config.yaml
dataset: "tunes sung on syllables by a formant synthesiser"
embedding_dim: 128
optimizer: "adamw"
weight_decay: 0.08
Rows from block 2 of a small audio embedding model, named by matrix and row number. Rows with one number belong to one channel. Each number is 200 + 30 x the weight over its row's rms, rounded and kept within 0 to 999. All counts start at 0.
Before each channel's rows are labels from the 100 clips, of 14976, where the channel reaches its highest value: "strongest on" is what is common among them. Only what is clearly more common there than usual is listed. The data: tunes sung on syllables by a formant synthesiser.
# convs0: first width-5 conv, stride 2 (model.blocks.2.convs.0.weight, 128x128x5, each kernel summed), inputs 0-127
# convs1: second width-5 conv (model.blocks.2.convs.1.weight, 128x128x5, transposed, each kernel summed), outputs 0-127

strongest on: the note E; vibrato; first note: E
convs0.1,199,236,227,203,162,219,216,180,211,224,109,224,193,211,201,183,199,178,224,208,217,215,184,224,198,202,191,171,258,215,240,202,211,194,213,229,196,227,176,201,151,208,216,219,177,197,256,203,139,222,215,199,210,168,192,207,217,194,207,213,225,198,218,282,193,176,212,206,133,230,222,183,176,220,241,210,170,211,222,213,177,184,224,228,163,182,211,162,186,144,208,246,208,159,156,211,198,165,203,159,158,136,137,179,120,201,150,121,217,192,195,180,183,186,199,145,126,223,213,206,208,200,218,217,227,155,181,197
convs1.1,185,242,179,174,181,221,156,198,163,185,191,153,183,237,193,225,163,243,180,168,196,200,145,188,192,210,182,139,187,159,207,205,197,154,202,198,197,188,219,179,167,210,218,195,182,165,188,195,212,184,182,176,173,194,207,179,212,170,118,176,179,166,130,169,160,127,182,172,243,235,162,205,154,178,171,171,176,186,164,198,143,149,164,170,217,189,208,144,233,179,283,199,197,209,178,178,169,188,228,172,169,263,189,187,198,153,225,208,183,213,145,172,207,195,151,218,195,186,210,215,188,216,186,159,190,232,178,157

strongest on: the note G; first note: G
convs0.43,203,196,193,254,171,193,186,161,160,187,151,176,216,222,207,129,216,155,154,200,198,252,214,220,201,146,181,203,238,186,188,164,229,161,229,209,169,210,150,277,226,185,207,205,206,157,191,194,169,230,205,199,194,200,249,153,232,194,191,210,176,134,172,187,207,194,210,193,192,200,216,199,198,203,199,212,188,203,187,231,156,189,199,195,280,164,224,233,159,157,182,197,191,158,211,193,166,105,197,243,188,182,168,210,198,151,179,177,221,246,151,157,205,207,166,177,237,214,229,199,210,159,199,205,162,172,143,168
convs1.43,117,200,249,198,185,133,195,218,168,203,187,202,163,175,169,179,156,144,227,172,192,214,238,173,255,196,223,194,190,223,213,198,197,173,188,204,213,194,197,170,167,242,180,174,175,210,207,198,233,176,191,160,250,216,203,182,196,235,168,196,196,177,227,151,228,203,181,204,223,190,235,175,276,167,208,206,222,178,161,166,154,199,142,173,152,222,155,213,211,156,154,219,163,229,192,157,186,192,194,153,172,157,184,122,210,209,235,191,214,273,190,175,176,228,158,219,174,161,212,183,227,193,215,214,168,182,158,184

strongest on: the note C#; first note: C#; vowel: /o/
convs0.107,212,211,249,176,223,209,208,144,176,123,151,224,159,174,195,203,183,197,199,207,160,159,176,203,189,194,192,165,190,204,230,201,164,223,179,172,194,188,218,248,245,192,242,220,161,193,198,190,110,199,198,208,125,213,182,180,180,205,180,202,233,215,183,266,195,133,204,184,136,219,161,194,134,192,108,175,210,199,211,198,200,195,221,156,204,177,187,177,191,189,179,176,187,206,184,192,209,153,164,185,189,199,239,199,138,206,218,196,207,158,164,189,198,269,223,200,185,226,193,194,210,184,144,178,217,182,203,146
convs1.107,194,209,234,180,224,194,209,223,193,213,189,206,141,238,169,202,192,183,220,238,178,192,198,202,222,142,197,126,252,210,153,218,201,215,170,217,154,186,249,208,192,184,211,192,171,204,207,247,277,213,187,221,203,243,162,170,171,220,197,141,212,226,192,205,191,181,197,211,163,191,153,196,161,135,208,206,204,235,223,174,142,178,220,210,213,175,179,113,188,173,225,228,152,166,226,168,213,208,227,185,258,145,214,153,189,177,201,199,219,166,210,216,197,149,266,192,200,143,196,206,175,170,204,178,177,175,185,254

strongest on: the note E; vibrato; first note: E
convs0.45,179,216,181,193,197,196,189,210,217,161,176,202,165,188,180,193,172,211,217,189,167,202,186,186,206,197,187,169,193,190,238,188,190,241,190,209,167,204,184,257,208,186,251,218,179,145,247,173,163,174,178,203,199,151,197,210,202,177,166,182,153,237,198,248,217,118,208,175,186,222,213,173,152,198,222,185,168,175,199,240,201,180,198,208,186,189,157,171,204,181,173,196,183,156,216,192,212,94,131,167,196,188,166,190,86,220,128,189,182,188,172,180,175,178,187,162,204,243,216,158,217,174,187,153,219,169,163,179
convs1.45,185,227,165,177,188,231,202,184,138,189,212,154,206,253,220,227,165,248,186,182,186,190,169,203,178,206,163,123,192,164,195,202,195,190,173,177,215,204,217,194,181,166,210,221,183,191,179,181,207,185,184,180,160,187,237,212,217,181,111,157,192,203,135,173,171,132,188,167,243,253,147,236,167,165,176,195,176,189,164,232,144,169,182,185,217,195,187,121,218,186,278,204,184,183,198,163,225,191,225,193,193,268,172,192,196,165,236,190,198,178,138,221,193,209,184,216,190,164,203,202,173,211,199,180,234,224,202,169

strongest on: the note E; vibrato; first note: E
convs0.105,161,186,179,142,174,186,190,183,191,213,139,198,157,185,173,216,172,225,172,230,212,231,161,189,236,144,220,138,139,184,179,230,195,209,195,185,212,197,183,234,222,195,206,198,143,207,180,168,119,183,189,218,173,171,174,203,193,209,192,198,152,202,170,248,189,169,207,199,226,234,234,176,138,191,247,172,213,207,169,198,224,219,205,184,226,196,201,189,197,163,174,149,187,179,154,181,206,145,170,200,187,172,135,189,101,183,148,185,187,173,204,200,212,120,226,162,185,232,204,179,201,203,210,190,210,154,204,215
convs1.105,170,241,175,185,184,223,197,208,154,220,203,171,186,207,240,211,168,221,186,155,186,175,159,181,213,215,177,119,183,169,209,212,203,172,193,183,224,194,202,178,168,192,193,194,178,174,189,187,192,191,173,196,184,223,204,186,202,161,124,152,185,229,149,163,193,137,192,188,228,233,183,184,157,147,163,170,178,162,160,236,153,152,156,180,226,209,185,131,253,176,279,209,211,206,205,182,226,203,267,168,172,240,168,194,201,161,233,216,199,189,146,214,199,196,149,235,213,186,231,164,178,186,222,184,234,240,194,168

strongest on: the note C#; first note: C#
convs0.50,218,186,233,253,161,156,197,183,160,176,164,236,233,187,237,140,157,229,164,190,228,283,182,174,235,148,188,158,169,178,230,206,189,170,205,202,181,152,176,260,219,195,194,225,189,176,208,201,195,216,216,156,219,210,182,191,238,210,203,202,213,156,194,236,246,259,225,183,228,218,185,192,178,229,190,203,188,202,197,213,187,202,171,226,232,142,224,231,171,159,247,210,219,182,163,158,139,209,245,221,185,154,200,219,202,177,232,149,223,162,135,180,199,174,193,141,222,180,209,201,215,170,201,212,188,164,147,180
convs1.50,127,223,223,177,197,191,169,257,175,166,181,243,147,139,183,177,230,172,220,213,174,189,208,132,276,234,198,179,235,238,238,210,227,171,170,167,194,154,192,178,194,228,135,209,183,195,158,200,189,136,200,175,211,203,236,212,226,244,193,175,186,169,244,188,167,201,173,213,249,190,175,187,198,182,193,168,236,215,220,185,205,165,197,224,197,237,130,175,232,154,201,192,188,261,140,224,196,207,210,173,249,156,150,166,198,209,222,205,183,204,178,165,199,193,183,236,207,208,196,214,191,218,215,186,184,222,144,203

strongest on: the note C#; first note: C#
convs0.94,217,223,239,189,147,205,198,113,203,160,162,188,183,201,220,135,175,150,166,160,212,163,205,190,186,211,237,174,171,202,244,188,189,202,205,235,171,237,198,222,290,235,245,237,166,196,189,209,167,188,167,205,207,192,186,203,214,230,182,197,239,235,179,256,221,210,219,200,159,221,218,204,192,217,121,176,227,235,211,208,165,219,231,202,217,194,160,181,180,220,185,234,201,182,193,195,187,225,135,214,201,197,155,215,227,230,207,218,220,148,190,195,128,211,181,213,215,192,214,201,233,200,276,183,172,139,200,244
convs1.94,170,180,227,164,175,180,199,201,235,191,200,144,185,189,165,220,176,159,192,211,197,223,198,190,204,208,195,185,213,173,165,216,192,208,188,200,139,190,227,183,200,172,222,232,233,184,196,212,234,182,174,193,182,159,211,187,232,246,210,152,183,152,112,234,136,121,199,176,157,179,155,191,196,152,167,157,184,275,230,156,180,202,205,146,165,159,215,224,168,180,191,213,208,148,201,183,139,199,223,150,211,143,194,196,193,135,192,203,184,208,212,201,193,210,241,190,166,174,160,232,174,223,189,156,157,186,199,226

strongest on: the note C#; first note: C#; vowel: /o/
convs0.28,192,178,207,232,223,212,197,189,157,86,188,217,198,172,202,157,198,176,167,197,198,220,215,187,213,141,206,153,183,167,193,187,165,186,183,184,152,196,210,237,258,205,203,216,166,159,181,182,184,201,194,197,168,191,184,223,171,131,210,222,220,157,182,254,190,178,198,176,197,196,220,168,179,184,127,204,221,176,195,222,168,218,174,150,235,119,167,188,174,154,204,181,185,186,161,213,212,138,191,198,190,184,175,174,192,179,223,182,196,151,137,151,216,246,208,214,193,207,253,194,202,178,152,179,181,182,160,158
convs1.28,160,143,158,185,223,180,208,220,196,196,181,176,181,187,203,213,147,161,191,214,172,179,164,182,170,143,189,182,209,165,180,183,196,167,169,217,219,198,208,250,196,193,198,150,163,196,216,241,255,213,237,194,182,228,217,183,169,180,148,137,205,161,179,205,170,161,194,196,146,172,184,176,180,126,256,152,205,191,203,183,201,186,213,175,162,199,171,169,168,185,159,177,179,199,217,191,211,195,193,112,260,168,171,242,191,142,223,178,249,174,176,211,208,162,222,127,190,198,189,226,167,188,205,175,192,179,194,253

strongest on: the note C#; low voice; first note: C#
convs0.116,235,192,286,211,150,196,192,137,206,169,160,207,210,259,217,168,153,137,212,164,200,208,237,214,177,181,176,201,177,202,245,187,191,200,207,176,181,200,128,184,226,198,238,290,204,150,225,194,132,249,168,181,235,209,161,164,232,217,177,231,250,198,198,229,210,172,202,214,139,241,201,204,177,230,161,225,199,200,236,188,163,200,197,228,264,211,191,200,189,173,210,230,180,179,201,211,244,174,216,177,206,153,247,214,155,196,223,194,196,164,155,198,153,206,203,212,198,196,192,224,211,183,221,208,189,167,187,200
convs1.116,177,195,259,158,211,180,194,189,229,193,186,198,176,200,130,200,196,195,189,257,237,197,217,182,161,194,226,210,248,212,139,179,176,220,211,197,145,186,253,204,192,186,181,185,183,211,188,248,255,205,171,215,182,219,174,151,192,217,205,153,201,209,173,230,173,160,170,214,164,178,177,168,212,165,186,195,232,244,215,127,187,218,194,200,189,144,227,223,172,155,185,215,166,153,174,173,125,223,193,168,228,164,189,174,191,164,143,170,208,185,219,201,199,157,241,178,171,197,181,210,152,183,164,167,119,195,173,233

strongest on: the note G; first note: G
convs0.51,229,108,200,125,147,161,209,177,201,233,171,190,179,215,211,178,192,173,243,167,173,207,161,200,136,250,182,208,179,184,183,204,185,235,200,162,234,194,173,169,149,215,190,222,204,173,200,221,200,235,213,199,194,190,167,173,172,182,163,203,181,206,180,189,206,163,160,186,112,189,164,199,149,203,215,186,198,214,181,183,198,171,188,195,228,253,150,206,201,152,202,208,180,185,197,172,186,168,275,187,193,232,221,172,182,196,227,199,208,223,187,201,192,196,186,157,193,199,183,260,205,224,116,140,236,195,200,137
convs1.51,209,223,179,243,243,167,200,146,200,160,219,229,158,203,190,200,188,190,226,209,161,212,260,203,174,205,201,180,180,211,149,182,204,215,181,179,209,159,231,192,137,189,155,198,198,183,209,195,231,163,181,190,239,199,166,179,182,202,236,122,233,180,236,203,252,238,221,182,223,142,202,183,213,110,202,256,263,216,184,167,183,205,211,231,175,166,194,181,201,127,144,201,143,155,198,173,196,197,211,207,206,161,204,159,199,259,149,207,192,176,208,190,193,198,192,168,211,192,227,197,185,195,237,224,160,187,165,150

strongest on: the note E; vibrato; first note: E
convs0.0,140,183,237,150,163,165,214,139,167,201,147,220,165,187,207,205,165,201,206,208,209,205,161,183,219,166,240,157,194,187,164,224,190,215,211,173,198,196,202,235,216,218,207,199,170,189,188,147,108,206,219,214,182,193,175,227,193,218,179,222,205,201,163,274,204,166,211,195,205,232,209,176,133,196,256,189,203,208,195,206,213,218,214,184,201,212,177,133,181,152,188,180,168,159,141,194,232,154,173,187,122,166,173,194,122,191,124,163,213,171,180,198,177,186,228,185,172,235,220,184,206,207,204,172,211,189,198,197
convs1.0,180,233,180,195,185,209,192,215,146,231,196,159,167,201,251,216,167,229,175,170,199,178,147,184,219,229,196,135,185,164,210,216,207,162,217,184,229,183,205,170,166,202,210,200,170,166,185,194,200,185,164,183,182,225,206,177,215,167,109,171,186,229,151,212,171,129,171,189,224,238,152,188,158,172,163,169,182,178,188,246,179,137,158,195,209,212,183,152,248,179,285,209,201,215,187,187,241,201,261,151,197,238,153,189,200,165,222,219,191,210,159,211,211,200,179,228,221,199,244,193,182,194,229,178,246,236,185,198

strongest on: the note G; vibrato; first note: G
convs0.19,146,208,121,191,97,223,187,210,239,255,214,191,158,232,201,206,186,245,190,225,189,153,185,151,207,236,206,158,199,213,221,152,177,143,184,205,152,209,220,200,193,225,172,164,195,172,190,194,233,188,202,205,187,178,191,173,255,219,230,232,183,214,207,200,181,215,233,192,167,211,216,164,167,211,250,194,165,226,147,188,163,197,184,193,194,225,240,137,153,237,177,209,195,170,181,188,216,218,200,208,169,163,202,251,210,184,122,174,192,159,226,211,171,185,223,187,202,190,189,156,210,209,255,206,184,180,155,245
convs1.19,234,191,176,201,200,194,201,180,209,147,191,262,143,173,166,186,246,197,212,137,195,236,260,198,223,222,195,180,168,232,218,179,175,171,184,167,148,161,186,211,137,166,202,213,231,235,198,153,142,181,185,207,189,185,223,205,214,225,242,178,182,150,250,186,195,244,211,229,180,189,215,189,226,176,187,145,179,207,172,147,185,218,213,200,177,171,191,231,200,171,195,216,186,190,207,226,135,212,205,174,193,172,230,172,199,219,171,208,151,207,235,146,203,266,161,217,192,179,223,165,180,199,186,200,138,214,157,118